python train.py --input="log_mel" --encoder_depths=[1, 1, 1, 1] --encoder_kernel_size=5 --encoder_rnn_layers=6 --decoder_mlp_ratio=2 --decoder_parallel_block=false --decoder_tie_embeddings=false --precondition_frequency=50
Rows from block 2 of the text decoder of a small encoder-decoder audio transcriber, named by matrix and row number. Rows with one number belong to one neuron. Each number is 128 + 24 x the weight over its row's rms, rounded and kept within 0 to 255. All counts start at 0.
After each neuron's rows are labels from the 100 texts, of 14976, where the neuron reaches its largest size: "tokens" is the input token at the peak. Only what is clearly more common there than usual is listed. The data: short made-up English sentences, spoken by a formant synthesiser in many voices. In brackets: how many of the 100.
# gate: MLP gate (decoder.blocks.2.mlp.gate.weight, 384x192), inputs 96-191
# fc1: MLP up (decoder.blocks.2.mlp.fc1.weight, 384x192), inputs 96-191
# fc2: MLP down (decoder.blocks.2.mlp.fc2.weight, 192x384, transposed), outputs 96-191

gate.165 [107 166 156 125 101 168 119 143 112 162 124 145 114  99 104 165 121 123  80 138 140 130 138 102 141  90 130 103 130 103 102 177 163 145 101 103 112 156 114  98  77 137 132 131 132 121 106 128 107 119 150 159 143 141 107 115 148 109 142 113 133 120 133 149 148 151 151 155 121 140 153 159 134 125 106 103 137 107 124  75  74 162 185 116 142 132 156 126 122 119 128 119 130 154 106 143]
fc1.165 [ 89 158 113 134 125 173 143 125 167 145 114 136  86 109 131 141  97 128  68 143 149 165 113 102 140 101 109  83 138  84 173 150 169 173 120 150 155  85 133 108 139 108 149 145 140 146 112 146 108 113 121 150 121 121 115  96 135 143  82  88 111 116 146 135 164 140 139  83 146 154  98 147 140 131 131 137  81 131 119 117  93 103 152 124  88 155 131 110  96 113 156 114 142 124 143 145]
fc2.165 [162 131 116 118 106 132 129 138 168  82 135 104 111 140  92  94 130 108 132 101 103 105 106 128  53  86 125 165 140 108 140 122 101  99  92 128 116  74 136 120  92 177 118 191 124 124 134 118 141 143 127 136 187 119 161 147  86  94 118 114 131 131 138 104 112 150 106 144 156  95 144 102 154  96 172 132 122 125 139 143 107 135 111 142 131 118 127 149 173 145 120 145 127 134 155 162]
tokens: "e" (74); "o" (14)

gate.1 [130 125 117 141 140  78 158 129  72 126 146 108 114 126 125  97 160 110 136 105  94 129 101 136 136 180 165 132 158 117 120  75 138 129 145  98 127 116 116 117 173  62 109  76 181 141 125 114 141 139 126  97 117 125 141 124 132 133 132 154 126 133 150 157 130  65 157 121 112 112 106 102 139 113 122 128 125 126 125 154 127 160 116 142 116 149 133  66  98 134 153 134 132 122 100 142]
fc1.1 [ 96  44 102 126  98 146 134 106  99 140 129 119 132 160 130 131  71  96 158  95 120 146 161 147 165 161  98 133  85  90  99  92 115 120 116  90 138 104 136 143 166  93 145 125 151 148 154 142 124 113 161 114 111 155 121 125 138 156 180 126 112 122 129 120 130  88 118 127 156 126 146 140 152  98 107 109 131 149  98 151 149 119 119 112 127  87 152  76 125 125 141 100 161  97 156 115]
fc2.1 [ 97 110 111 167 187 158 117 135 132 119 116 107 130  87 131 114 113 113 119 106 146 107  99 162 166 112 117 148 140 157  77 186 134 106 103 130  69 159  92 129 131 174 119 117 129 135 168 112 111 122 148 144 146 130 126 110 177 147 135  79 109 140 126 184 157 146  75 123 186 113 102 123 175  88 133 147 165 152 133 149 113 139 124 140 141 164 102 116 107 110 123 118 120 110  82 104]
tokens: "v" (49); "m" (28); "r" (23)

gate.202 [ 96 122 157 137 169 132 144 172  69 110 126  96  95 180 146 139  92 151 176 121 152 100 122 151  91 104 130 183  88 216 176 130 136 152 126 144 138 102 137 180 112 123 146 108 173 117  95  97  97 123 155 136 109 150 159 145 138 148 128 131 124 143 144 157 118 110 178 103 120 118  86 124 123  99 130  98 145 137 126 134 111 145 154 106 110 178 131 136 144 173 119 149 149 123 113 150]
fc1.202 [ 93  85 114  95  93 117 125 155 119 134 138  98 137 149 116 109 131 114 137 145 148 111 158 114 190 185 112 115 147 147  90  73 128 139 112 141 117 118  87 113 101 115 131 109 158 138 123 113 149 171  91 139 126 122 144  71 137 129 135  94 132 134 133  99 139 104 141  88 179  87  92 148 124 131 158 108 139 118 131 171 109 122 111 144 133 153 146  66 110  99 129 142 134 113 148 149]
fc2.202 [141 138 145 150 189 134 146 122 113 117 110 124 146 162 118 106 132 129 114 120 144  66  78 144  89 158 118  91 166 139 149 123 118 108 111 133 126  90 109 162 142 108 143 140 153 122 154 116 172 127 121 147 110 107 137 169 106 145 165 134 115 105 100 143 139 119 163 167 122 157 129 127 144  78 138 103 152 128  89 106 119 108  93 145 163 111 111 104 130 129 106 118 120 174  85 125]
tokens: "h" (100)

gate.306 [134 127 129 111 115 134 151 156 103  83 114 146 128 134 112 126  87  90 120 127  55 150 115 124 123 134 135 109 131 146 140 126  93  90 164 118 155 111  78 147 145 130  88 152 136  85 101 133 128 139 111 136 134 138 143 122 150 128 111 140 126 147 117 154 114 166 106 158  96 139 119 175  82  64 132 149 117 168 147 111 133 156  53 130 137 132 106 153 153 128 111  78  99 145 119 109]
fc1.306 [138 164  93 188 102 163 106  86 104 107  96 159 163 128 130 138 123 155 142 150 116 109 104 126 100 169 131  95 145 138 154 112 119 118 140 124 141 109  97 112 111 176 148 146 101 144 153 141 169 153 124 123 149 123 198  81  73 123 178 128 192 175 121 132 134 123 108 143  96 155 129  96  96 114  93 103 137 129 119 125 138 154 101 143  83 140 111 115 154 118 135 127 145 130 151 157]
fc2.306 [108 131 148 139 147 148 108 156 108 112 142 136 136 164 150 146 108 110 134 132 158 131 139  98 170 107 124 121 142 149 101 137 130 107 125 145 146  87 115  98 125 118 117 144 117 129  88 160 121 161 134 123 163 146 117 168 129 108  63 150 102 147 162 114 135 112 116 131 105 149 107 118  93  90 110  98 144 128 162 142  64  73 149 131 121 136 155 113 120 134 165 159 102 100 100 105]
tokens: "y" (100)

gate.354 [109 138 120 128  87 162 135 135 157 136  89 135 145  70 136 118 111 142 150 127 132 131 126  99 107 124 101 111 107 188 131 124 120 132 123 164 150 118 149 169 123 120 119 115 136 136 128 109 109 160 150 121 154 167  92 134 118 150 134 114 134 134 158 136 139  83  92  91 171 140  92 152 106 172 157  97 140 105 120  86  87 145 142 142 146 165  98 174  80 120 124  98 139 153  89 102]
fc1.354 [165 153 134 161 153 144 123 150 117 109 134 115 128  93 121 166 140 157 144 112 105 152 147 176  96  80 146 145 139  76 143 126 140 109 169 142 128 110 137 192 170 142 151 137 127 132 140 131 118 131 147 149  97 111 156 113 126 125 128 125 110 128 147 111 143 154 110 159 106 130 139 100 142 145 144 145 116 138  87  72 160 124 173 134 140 129 133 116 149 106 127  60 156  77  71  83]
fc2.354 [116 109 101 163 140 123 108 119 128  86 114 174 111 141 128 137 150 125  94 192 143 160 170 124  72  79 140 146 158  92 114 147 138  95 127 170 124 108 143 114  86 133  67 129 109 111 156 119 106 141 171 100 149 147 115 131 126 101 171 114  73  94 140 135 110 168 138 146  79 132 120 136 150 111  93 100 113 102 109 133 103  92 127 133 117 112 131 137 147 149 129  98 131  99 148 126]
tokens: "y" (100)

gate.345 [137 106 128 137 141 134  98 163 146 126 156 135  64 145 145 134 139 139 153 141 155 110  96 151 124 109 122 161 116  79 133 119 114 129 150 146 151 107 148 134  88 118 101 143 129 143 158 143 120 122 168 148 108 151 107 122 114  98 126 121 128 112 138 205 169 103  78 168 115  99 151 160 143  99 132  90 118  96 156 138 154  80 109 130 130  99 134 117 175  90 134 170 140 122 154  90]
fc1.345 [164 138 118 156 119 129  99 125 128 119 103 100 115 128 116 107 134  97 138 119 131 121 157  90 179 108 119 142  88 158 116  87  85 107 147 183 126 114 148 127  86 105 136 136 148 138 165  91 149  92 172 121 153 119 138 118 143 113 138 102 114 149 120 134 147 115 128  98 140 127 143 144 159 104 123 118 156 149 149  98 115 127 127 109 125 135 142 100 201 120 112 146 136 162  98 122]
fc2.345 [156  99 113 123  93 105 184 140 131  99 140 132 145  89 142 161 105 137 142 170 136 123  88 139 117 159 140 117 122  79 104 122  97  93 165 123 123 133 153 162 140 146  96 113 122 111 114 107 104 113  91 109 137 142 137 136 124 163 115 106 137  75 117 133 104 129 139 100 103 134 186 112 135 152 126 149 120 111 148 103 155 118  87 158 123 121  92 131  90  97 115 112 128 127 153  89]
tokens: "y" (100)

gate.7 [142 123 120 115 145 128 123  91 123 134 122 102 135 135 158 136 155 137 126 156 122 176 155 105 166 132 103 191 138 144 133 113 100 148 121  86 114 177 166 108 138 137 143 146 138 107 131 127 120 138 186 129 131 114 114 134 135 133 124 137 114 121 165  73 145 135 126 128 102 120 122 132 124 111 122 138 117 122 166 134 160 125 149 120  65 127 105 153 114 109 125 100 152 106 125 129]
fc1.7 [ 75 106 110 143 131 132 143 132 112 133 129 131 124 153 116 121 108 147 100 136 170 107 142 115  92 119 184 126 123 154  96 136 115 151  90  97 159  96 105 140 116  82 111 128 117  71 166 121 117 111 116 199 118 137 125  96 149  91 103 109 147 148  88 146 120 152 114 166 141 166 128 128  78 120 136 145 160 113 114 134  83  75 107 145 161 140 132 118 111 117 111 113 104 125  86  83]
fc2.7 [120 135 123 119  87 141  90 101 106 149 157 122 119 106 135 146 152 101 155 143 113 112 115 168 119 146 116 140 126 129 176 118 130 134  59 157 164 141 115 137 143 125  83 157 148  92 150 129 116 137 168 124  87 127 119 101 149 142 139 116 163 144 146 118 125 149 170 135 141 120  91 132 143 125 125 157 137 153 105  93 109 122 114 146 123 135 142  88 123 124 129 153 112 120 133 131]
tokens: "e" (98)

gate.30 [145 100  81 155 114 166 167 109 120 179 112 114 154 154 149 139 137 114 119 124 147 122 113  92 150 150 144 136 135 124 152  89  91 138 114 123 156 145 117 144  98 161 109 154 119 169 141  94 145 154 122 145 124  75 145 163 140 126 114 140 135 129 138 104  81 153  93 149 157 131  86 129 153 135 163 166 108 146 134 135 111 134 135 141 183 120 134 146 116  77 133 107 139  96 128 132]
fc1.30 [136 119 163 156 132 134 170 143 131 201 141 117 141 159 115 171 134 106 119 157 101 175 136 134 153 132 152 118 123  85 147 156 108 133 120 129 138 102 112 124 160 151 116 105 148 141 137 147 139 142 125 108 134 138 151 142 125 161  88 145 142 147 146 118 124 106 109 160 138 104  91 114 165 125 140 133 156 108 133 136 143 142 161 135 131 134 115 155 137 156 181 116 146 116 108 175]
fc2.30 [122 112  71 136 180 118 184 171 141 133 138 132 139 159 125 139 129 138 151 121 111 101  94 125 106 120 141 113 125 105 127 110 149 110 158 124 120 110 103 117  95 173 186 156 125 133 116 149  92 126  99 116 125  76 155 167 127  94  97 119 157 156  91 100  72 126 126 124 119 148 144 192 138 118 114 155 124 131 103  99 121  94 141 136 140 127 182 119 132 143 144  94 122 164 127 111]
tokens: " " (100)

gate.84 [136 145 179 150 109 120 112 148 145 140 118 146 151 158 126 161 119 162 143 143  95 125 106 134 152 140 125 114 105 155 120 127 131 100 122 130 183 134 145 119 125 106 166 122 143 104 118  99  98 133 136 141 177 138 127 147  86  86 143 137 124 126 109 156  94  89 143 108 141 144 136 132 151 108 160 100 144 106 139  97 128 121 138 124 114 135 147  96 137 168 139 118 115 121 134 143]
fc1.84 [126 114  79  86 123  88 134 110  80 173 105 111 186 139 116  91 126 131 101 131 133 152 122 132  86 141 111 101 167 112  91 125 106 115 191 125 140 145 126 123 103 105 102 113  91 138  84 132 139 138 109 113 121 107 110 149 131 114 117 165 129 136 115 119 102 118 149 114  98 111 104 115 155 164 123 113 153 167 124 133 155 141 140 106 105 113 137 141 113 102  96 145 137  87 112 111]
fc2.84 [ 94  94 152 178 160 126 105 133 116 138 128 105 126 144 133 114 141 194 132  99 136 134 143 113 169 131 182 133 140 152 110 118 115 161 150 111 114 146 121 127 111  72 125 135 170 120 134 101 138  97 161 178  66 137 123 127  80  96 109 138 149 115 101 129  73 145  98 115 138 146 124 144 120 142 143  92 108 135 143 133 112 140 107 104 128 154 170 138 110 127  66 182 132 126 108 132]
tokens: "l" (76); "h" (24)

gate.21 [126 157 157 161 125 173 142 118 155 134  98 168 116  85  98 124 120 130 145 111  87 117 141 139 108 143 119 157 130 105 176 158 120 118  94 167 139  81  94 164  98 164 138 135 131 109 138 113  95 163 119 143  87 170 114 109 138 128 105 123 115 149 109 164  73 165 139 164 121 143 118 112  72 119  88 139 138  96 146 123 117 157 119 131 159 159 104 106 139 121 121 127  79 120 119 175]
fc1.21 [116 115 148 119 139  98 132 142 110 117 118  74 101 168 138 169 126 134 136 123 145 154 132 100 164 108 167 116 114 118  89 140 137 129 149 127 126 138 131 109 143 115 102 143 145 119 150 115 148 109 100 104 180 129 156 139 123 136 129 135  82 118 132  96 120 112 140 140 145 100 101 167 139 143 145 137 111 157 127 106  94 149 144 132 110 142 178 150 132 122 113 117 173 133 112  89]
fc2.21 [111 143 126 145 120 158 136 169 145 167 121 126 120 110 168 157 141 120 174 130 113 133 160 135 120 124 138 148 147 128 130 113 154 107 112 157 118 150 142 108 125  97 127 157 114 154 123 125  87 124 117 115 146 158 104 148 113 105 130 126 112 132 144 125 168  95  83 122 137 110  95 130 133 132 159 112 153 146 112 159 109 144 143 102 100 155 176  99 124 111 127 145 135 165 144 114]
tokens: "y" (86); "r" (14)

gate.201 [100 111  85 117 127 114 140 134 150 149 146 163 120 106 112 139 143  57  96 106 153 100 102 141 145 176 143 125 124 138 165 128 111 156 110 112 115 117  96 118  91 113  95 152 138 129 114 154 154 131 100 145 123 158 111 115 181 125 110 100  92 128 159  95 149 112  94 107 188 116 109 163 136 118 174 132 168 160 122 123 124 147  86 131 144  93 144 104 166 122 122 158 101 123  99 109]
fc1.201 [133 104 108 109 109  93 149 144 140 148 108 111 138 107 156 160 110 119 145 167 115 144 119  62 111 129 126 139 156 159 154 172  97 141 153 141 167  68 104  92 104 124 141 128 138 146 123 112 143 166 133 117 126 133 101 106 164 143 135 126  92 124 121 107 136 176 125 115  69 100 105 119 121 140 127 112 121 131 189 117 124 137 157 123 138 127  76  82 128 124 128 116 143  85 117 144]
fc2.201 [152 156 135 154 102 109 114 151 117 150 162 113 135 128 180 124 103 148 150 142 136 121 123 113 118  99  92 166  99 125 146 118 126 129 114  99 136 112  95 150 101 139 141 111 147 138 142 131 114 104 118  98 113  87  92 159 103 133 166 137 144 113 145 112 143 109 111 121 103  92 100 143 141  97 112 202 150  94  98  74  90  95 160 108 141 160 129  74 118 130 119  98 115 125 141 133]
tokens: "e" (58); "p" (35)

gate.218 [128 113 126 141 124 148 161 134 114 101 130 113 118 103 133 124  87 108 147  79 104 146 125  99  93 110 115 149 148 141 129 126  99 131 113 159 137 143  77 103 135 151 141 109  96 112 123  76 161 131 112 142 124 135 102 132 181 104 106  88 103 160 143 136 120 127 142 131 108 121 110 171 148 136 159 148 131 128 173  96 130 120 100 143 119 138 126 141 163 172 142 104 128  98  88 115]
fc1.218 [151 109 153 115 111 119 135 111 123 118 120 133 112 113 129 146 127 107 154 132 153 128 161 136  90 152 116 149 144 121 156 112 112 150 158 159 121 106 116 128 131 186 131 135  81 134 128  75 102 153 172 161 147 138 134  99 116  67 126 210 162 136 112 141 135  97 122 108 141 130 135 160 138 111 146 149 109 145 138 151 106 106 105 130 107  94 136  71 128 129 144 125 168 114 142 148]
fc2.218 [159 140 103 103 153 137 130 159 130 174 171 129 144 108 138 145 153 143 104 117 141 124 119 120 150 119 110 127 126 166 131 151 117  80 123 123 139 165  99 142 144 149 166 150 130 154 128 144 157 156 153 140 124 145 131 100 135 112 161 113 134 163 145  88 155 141 133  75 145 154 103 106 145 128 117 169 142 142 108 100 135 138 114 156 132 142  87 114 100 139 127  86  72 160 112 151]
tokens: "l" (100)

gate.244 [152 109  93 100 108 125 122 110 101 146 131 140 136 138 125  82 128 121 117 133 106 133 135 118 148 149 106  77 119 129 146 124 107 150 176 109 133 155 138 111 131 136 149 147 129 118 116 128 155  86 146 156 122 132  66 120  95  98 126 123 131 109 101 126 119  95 108  63 139 139 113 183 129 112 125 114 143 106 112 120 112  79 104 138 110 114 146 144 138 127 135 169 117  95 118 157]
fc1.244 [ 71  76 125 139 176 116 100 146 121  99 146 122 146 144 140 125 116 118 136 143  98 113 120 109 126  87 138 169 129 119 120 106 139 160 142 160 103 139 136 141 111 140 101 112 141 148 135 189  92 132 129 113 134  97 175 130 157 130 144 136  99 116 170 142 113 129  85 206 109 103 150 135 111 135  84 126 109 133 128 122 165 137 156  93  93 141 143 134 123 113 135  99 106 147 151 107]
fc2.244 [130 135 135 153 127 169 144 101 137 120 100 161 130 135 150 135 129  90 148 126 127 129 147 100  99 143  64 162 160 154 121 117 147 138 130  92  97 128 152 129  96 118 126 139 128 141 115 152 103  92 120 127 118 105 164 166 177 134 160 126 150 118 115 104 140 142 117 133 104 145 146  90 115 104  94 145 106  77 122 128 178 142 135 119 139 100  86 182 102 140 122 135 161  96 162 105]
tokens: "y" (100)

gate.343 [143 117 131 108 137 124 149 141  96 156 161 158 113 137 135 143 169 133 103 130 145 137 100 119 168 142 135 135 102  97 151 142 109 138 124 140 134 140 130 112 125 130 130 108 167 143  98  60 131 150 167  84 108 125 144 129 144 141 128 120 129  88 114 118 136  72 117 147 172 145 162 113 130 166 114  42 127 133 138 140 119 146 112 120  92 109 158 112 121 121 131 180 119 171 157  99]
fc1.343 [135 138 148 118  99 117 144 124 148 125 194 177 130 108 107 119 162 138 126 143 109  91 170 107  73  90 140 105  97 160 124 151 118  87 120 129 141 129 138 100 115 152  80 176 143 142 130 130 192 124 139 102 146 101 103 144 120  98 107  84 133 135  95  96 126 126 139 150 130 159  99 146 171 126 113 123 153 150 117 142 120 137 118 145 104 187 102 145 104 139 156 130 114 110  87 107]
fc2.343 [127 121 110  97 158 111 143  64  95 109 112  79 125 139  95 113 127 153 153 136 169 147 140  87 122  76 130 111 149 115 126  98 113 139 155  99 137 128 151 123 155 112 169 135 124 122 145 131 149 122 108 133 118 118 129 135 126 110  97 115 114 118 143  95 154 120 116  88 145 111 162  99 161 171 134  93 159 179 118 130 152 100 114 145 109 117 170 110 157 156 101 135 144 172 139 130]
tokens: " " (100)

gate.293 [164 162 116  99  99 142 109 127 100 145 155 111 145  93  65  86  95 128 139  80 128 109 120 147 127 147 100 144 101 129  90 129 144  79 114 137 138 152 144 127 146 178 125 147 154 122 120  88 121 167 133 106 125 124 122 109 176 133  98 117 165 131 151 149 128 137 131  74 111 116 147 118 105 150 120 163 137 120 116 117 113 100 118 119 126  86 115 125  85 152 112 114 133 145 115 142]
fc1.293 [170 125 102 129 103 168 137 151  91 131 118 165 156 103 125  82 143 155 134 142 101  87 121 135 151 118 114 117 117 129  97 109 148 114 162 120 134 129 101 128 116 122 142 132 128 106 105  98 129 168 149 106 122  94 154 112 133 140 130 134 166  79  91 117 140 134 111 122 125 130 173 122 124 129 156 112 121 143 124 123 108 131 138 143 170 138 145 130  66 183 119 174 145 141 153 162]
fc2.293 [126 115 112 132 156 130 133 100 120 103 147 124 111 112 100 146 138  86 146 121 157 139 109 142 133 131 115  79 146  95 141 135 128 158 104 147 121 105  80 125 116 110  71 101 173 111 118 118 136 140 128  94 159  87 110 127 135 136 141 137 131 154 137 132  68 184 138 117 140  87 180 138 120 124 126 108 153 157 110 119 113 106 124 153 119  92 151 182  98  88 160 105 136 104 140 151]
tokens: " " (100)

gate.171 [136 135 148 146 129 104 151 152 144 123 124 118 121 161 153 108 135 121 120  91 159 145 127  98 145 143 149 129 134 109 129 123 132 153  95 172 113 143  99 130 115 147 144 182 113  94 103 128 148 139 136 142 138 123 152 117 115  85 165 114 133 131 143  97 127 148 155 119 159  92 102 125 100 160 103 145 146  83 110 140 126 165 164 126 136 130 135 144  98  92 100 108 126 104 180 128]
fc1.171 [149  94 159 131  94 157 103 114 121 124 127 157  99 142 131 117 169 139 107 108 118 139 144 131 155  88 102 135  92 137 137 117 119 119 149 129 144 107 104  96 145 108 150 151 179 136 124 126 176 166 140 120 146 130 105 132 128 149  92 138 127 155 126 131 132 147 145 152 105 166 110 137 117 103 151 138 133 149 171 148 115 121  98 143 125 141 134 139 139 186 134 153 124 154 106 157]
fc2.171 [119 111 144  77 160 122  84 141 144 157  67 138 138 144 142 144 160 114 127 148  82 120 140 130  85  96 181  97 127 167  95  94 163 147 146 120 138 139 119 146 155  92 153 149 161  92  89 134 123 122 107 136 166 138 167 161  93 105 131 134 130 102 138  96 106 121 162 133 128 134 109 158 117 117 109 117 144 147 134 174 156 114 127 154 126 175 141 114  92 120 143 129 127 124 103  63]
tokens: "e" (50); " " (50)

gate.176 [158 131 130 171 119 179 132 146 156 180 123 120 116 127 137 185 115 133  82  69 145 101 124 158 111 134 115 140 120 125 110 117 152 130 143 132 109  92 162 143 130 109 175 114 161 159 106 164 122 159 142 143  94 115 132 125 104 136 149 101 101  90 130 126 167 142 100 151 145 163 157 133 139 132 128 109 127 117 119 117 174 139 109 128 118 141 129 120 141 137 119 111  99 120 167 161]
fc1.176 [116 137 152 116 130 122 176 107 111 139 137  90 100  96 116 165 132 133 123  79 117 101 118 112 138  77 151 104 167 135 127 113 130 138 114 148 134  72 154 138 154 112 113 159 147 119  97 129 131 123 137 159 127 144 168  91 108 133 132 124  93 145 176 114 129 120 179  99 113 141 110 136 113 147 163 154 137  90 119 138  99 134  73 120 109 180 124 167 126 101 139  88 111 117 142 121]
fc2.176 [131 154 155 112 143 115  79 145 107 118  97  93  97 135 119 111 103 129 161 110 122 139 135 157 134 165 135 122  99 118 152  94 150 133 128 116 147 138 130 171  94 104 153 106 119  95 141 124 107 154 136 103 160 124 138 140 162 125 127 167 128 116  72 109 125 138 119 124 143 132 134 161 178 131 103 148 102  96 129 155 115  95 156 133 104 156 124  85 111 114 151  85 135 111  88  81]
tokens: "e" (95)

gate.352 [119  96 109 125 152  71  96  89 143 185 126 114 102 145 115 143 178 131  69 142 150 133 168 147 147  81 106 166  93 143 149 115 100 144 158 140 118 127 124 150 128 109  81 154 105 114 135 119 131 121 118 121 153 124  85 121 121 110 138 141 130 117 122 113 141 135 106 157 119  83 121 133 122  93 142 128 114 120 119 113 125  91 155 169 138 147 138 133 177 127 107 156 104 110 104 106]
fc1.352 [148 120 128 143 179 142 104 118 129  87 104 129 135 132 150 126 136 173 116 139 124 144 138  79 112 160  99  94 112 114 125 162 142 103 112 137 110  93 141 122 141 137 121 133 136  92 151 118 134 111 128 104 153 118 116 118 105  75 155 134 152 128 133 148 102 157 110  97 163 100 154 115 114 139 108 125 129 134 104 128  75 203 123 139 121 137 128 164 103 135 202 121 141 157 140 160]
fc2.352 [173 161 161 129 115 128 108 163 125  84 133 135 133 109 110 156 124 133 125 142 128 149 142 164 131 131 137 119 110 165 140 108 149 110  91 118 154 115 119 161 125  97 153  31 152 140  83 142  65 198 105 143 163 148 141 146 141 135 109 119 162 107 110 109  86 133 118 124 145 126 127 173 143 111 148 125 109 123 110 150 141 164 110 149 143 162 101 142 133 125 171 136 131 107 143 107]
tokens: "h" (94)

gate.185 [120 102 128  89 159 102 173 128 127  90 114 126 138 108 148 155 177 130 129 153 121 120 126 136 132 117  84 128 136 136 111 111  97 143 140 160 141 117 136  80 107  92 135 122 116  89 131  91 126 126 124 140 108 177 114 122 128 155 129 104 101 149 119 171 115 113 154 145 138 140 142 141 101 114 127 173 132 119 165 135 207 120 121 143 127 165 116 121 145 168  93 127 120  94 152 117]
fc1.185 [100 117 175 145  90 102 141 163 107 121 128 140 143 109 137 137 136 134 145 102 176 135 169 133 128 156 127 180 125 150  90 143 158 122  80  73 124 130 112 102 154  81 178 139 126 157 126 120 179 139 119 123 127 134 133 133 121 130 126  98 105 117 129 111 136  78 161 132  96 121 135 130 127 125 150 167 122  82  99 137 130 149 110  80 134 138 137  86 154 112 136 102 126 125 132 153]
fc2.185 [ 83 117 142 117 139 105 137 135 151 154 113 113 114 130 139 106 149 129 106  43 124 129 112 147 131 131 169 126 123 153 128  65  90 133  94 153 133 186 117 138 119  84  78 129 121  96 145 113 122 163  99 108 112 142 140 147 103 134 131 161 130 134 132 118 128 125 164 119 128 157 115 163 133  77 143 155 127 133 126 158 112  82 151 147 119 149 117 103 121 108 130 103 135 107 104 136]
tokens: "l" (99)

gate.382 [118 135 119 100 151 122 119 117 124 123 125 101 154 134  93 139 108 151 154  96 163 114 173 140 114 116  87 140 126 136  97 104 152 131 149 150 142 110 171 109  87 179 121  90  86 127  57 139 110 156 123  96 140 120 134 136 160  94 133 135 139 133 137 103 158 110 150 119  91 111 109 123 139 108 115 122 146 135 150 108 104  98 145 100 135 158 143 111 100  89 141 168 132 180  94 132]
fc1.382 [121 125  95 142 111 146 107 102 112  89 137 117 150 106 114 123 104 185 115 156 147 140 112 106  89 158  75 134 137 106  88 158  89  99 116 156 122 125 159 125 174 120 166 114 126 107 150 170  83 161 159 150 139 149 163 104 111  88 132 103 126 126 107 135 147 130 156  79 108 118 156 138 132 110 126 121 126 148 129 163 136 131 167  89 161 153 146  98 116 130 105 133 148 120 132 155]
fc2.382 [172 165  75 125 117  85 109 130 105 121 161 174 106 106 144 143 178 139  88 139 124  92  92 105 115 121 137 147 135 108 102 131 150  77 120 128 121 107  99 113  85 116 145 121  91 137 163 115 136 134 138 154 114 133 125 181 113 149  93 139 131 137 101 161 101 115 137 166 101  99 156 135 141 164 131 163 159  71 124 129 164 133 148 170 138 149 141 130 107 117 159 144 141 166 140 138]
tokens: " " (100)

gate.253 [109 102 144 136 114 110 125 152 121 137 158 160 149 162 142 111 127 106 148  78  96 145 115 144 129  89 138 177 139 136 128 144  87 123  72 127 152  98 116 142  93 126 121 167  98 117 143 130 111 110 149  96 113 180 122  81 104 134 112 109 137 131 146 144 111 108 140 120 116  82 111 144 115 100 100  81 146 140 123 105 120  93 129 127 136 117 166 165 133 152 125 137 180 116 167 129]
fc1.253 [145 128 132 132 133 110 134 160 137  95 167 129 112 181 150  62 152  79 119 122 122 104 131 134 166 164 115 127 142 133 118 135 126 144 114 122 152 147 142 129 132 137 119 100 134  82 163 130 135 144 162 101  95 112 101 109 153 134 112 167 189 129 159 117 148  97 123 119 129 116 164 156 111 137 155 143 142 124 126 103 108 109 133 139 122 129  88 135 115 144 114 141 103 128 127 132]
fc2.253 [150 130 108  78 138 146 106 126 167 148  94 168 131 122 140 127 149 111 125 190 146 136 160 181 126 111 111 158 153 104 111 109 177 155 113 115 127 128 133 120 108 178 164 133 162 163 107 126 144 144 159 147 142 117 117 121 129 141 131 112 100 183 118 139 143 156 126 140 156 154 140 188 152 116 132 102 136 164 147  96 110 133 154 155 148 137 122 124 100 136 127 164 111 115  86 138]
tokens: " " (100)

gate.69 [115 122 132 182  96 166 148 140 129 111 117 186 148 140 139 113 130 127  90  94 114 140 145 167 109 130  95 145 120 115 130 101 106 141 142 131 148 106 120 146 191 137 142 108 149 118 170 122 150 128 180  95 120 145 144  92 142  91 117 140 136 127 133 108 145 133 128 123 121  99 119 151 127 104 150  89 144 129 116 180 150 138 128 129 130 140 141 137 118 180 133 170 162 130 112 118]
fc1.69 [110 143 101 153 142 113 143 151  90 149 167 131 145 152 122  98 120 149 120 149 109 145 165 129 140 137 184 114 138 141 158 127 146 123 113 126 154 136  91  63 109 128 119 117 182 117 122 138 152 106 151 133 124 122  98 118 120  96 123 132 106 114 121 155 120 130 131 118 110 119 138 126 136 145 121 135 177 137 101 115 131  95 148 158 122 133 139 138 123 124 127 130 132  71 118 128]
fc2.69 [142 142 135 111 131 154 135 164 133 116 115 138 163 149 130 132  84  57 142 103 161 115 128 172 139 104 121 111 173 114 119 156 127 121 118 156 153 160 159  67 131 141 160 128 168 139 114 131 180 141 150 148 119 147 115  62 121 122 148 135 138 145 156 108 166 148  70 141 141 135 117 128 125 148 127 114 170 172  92 139 115 127 128 162 130 121 109 137 105 136 137 147  63  78 120 115]
tokens: " " (100)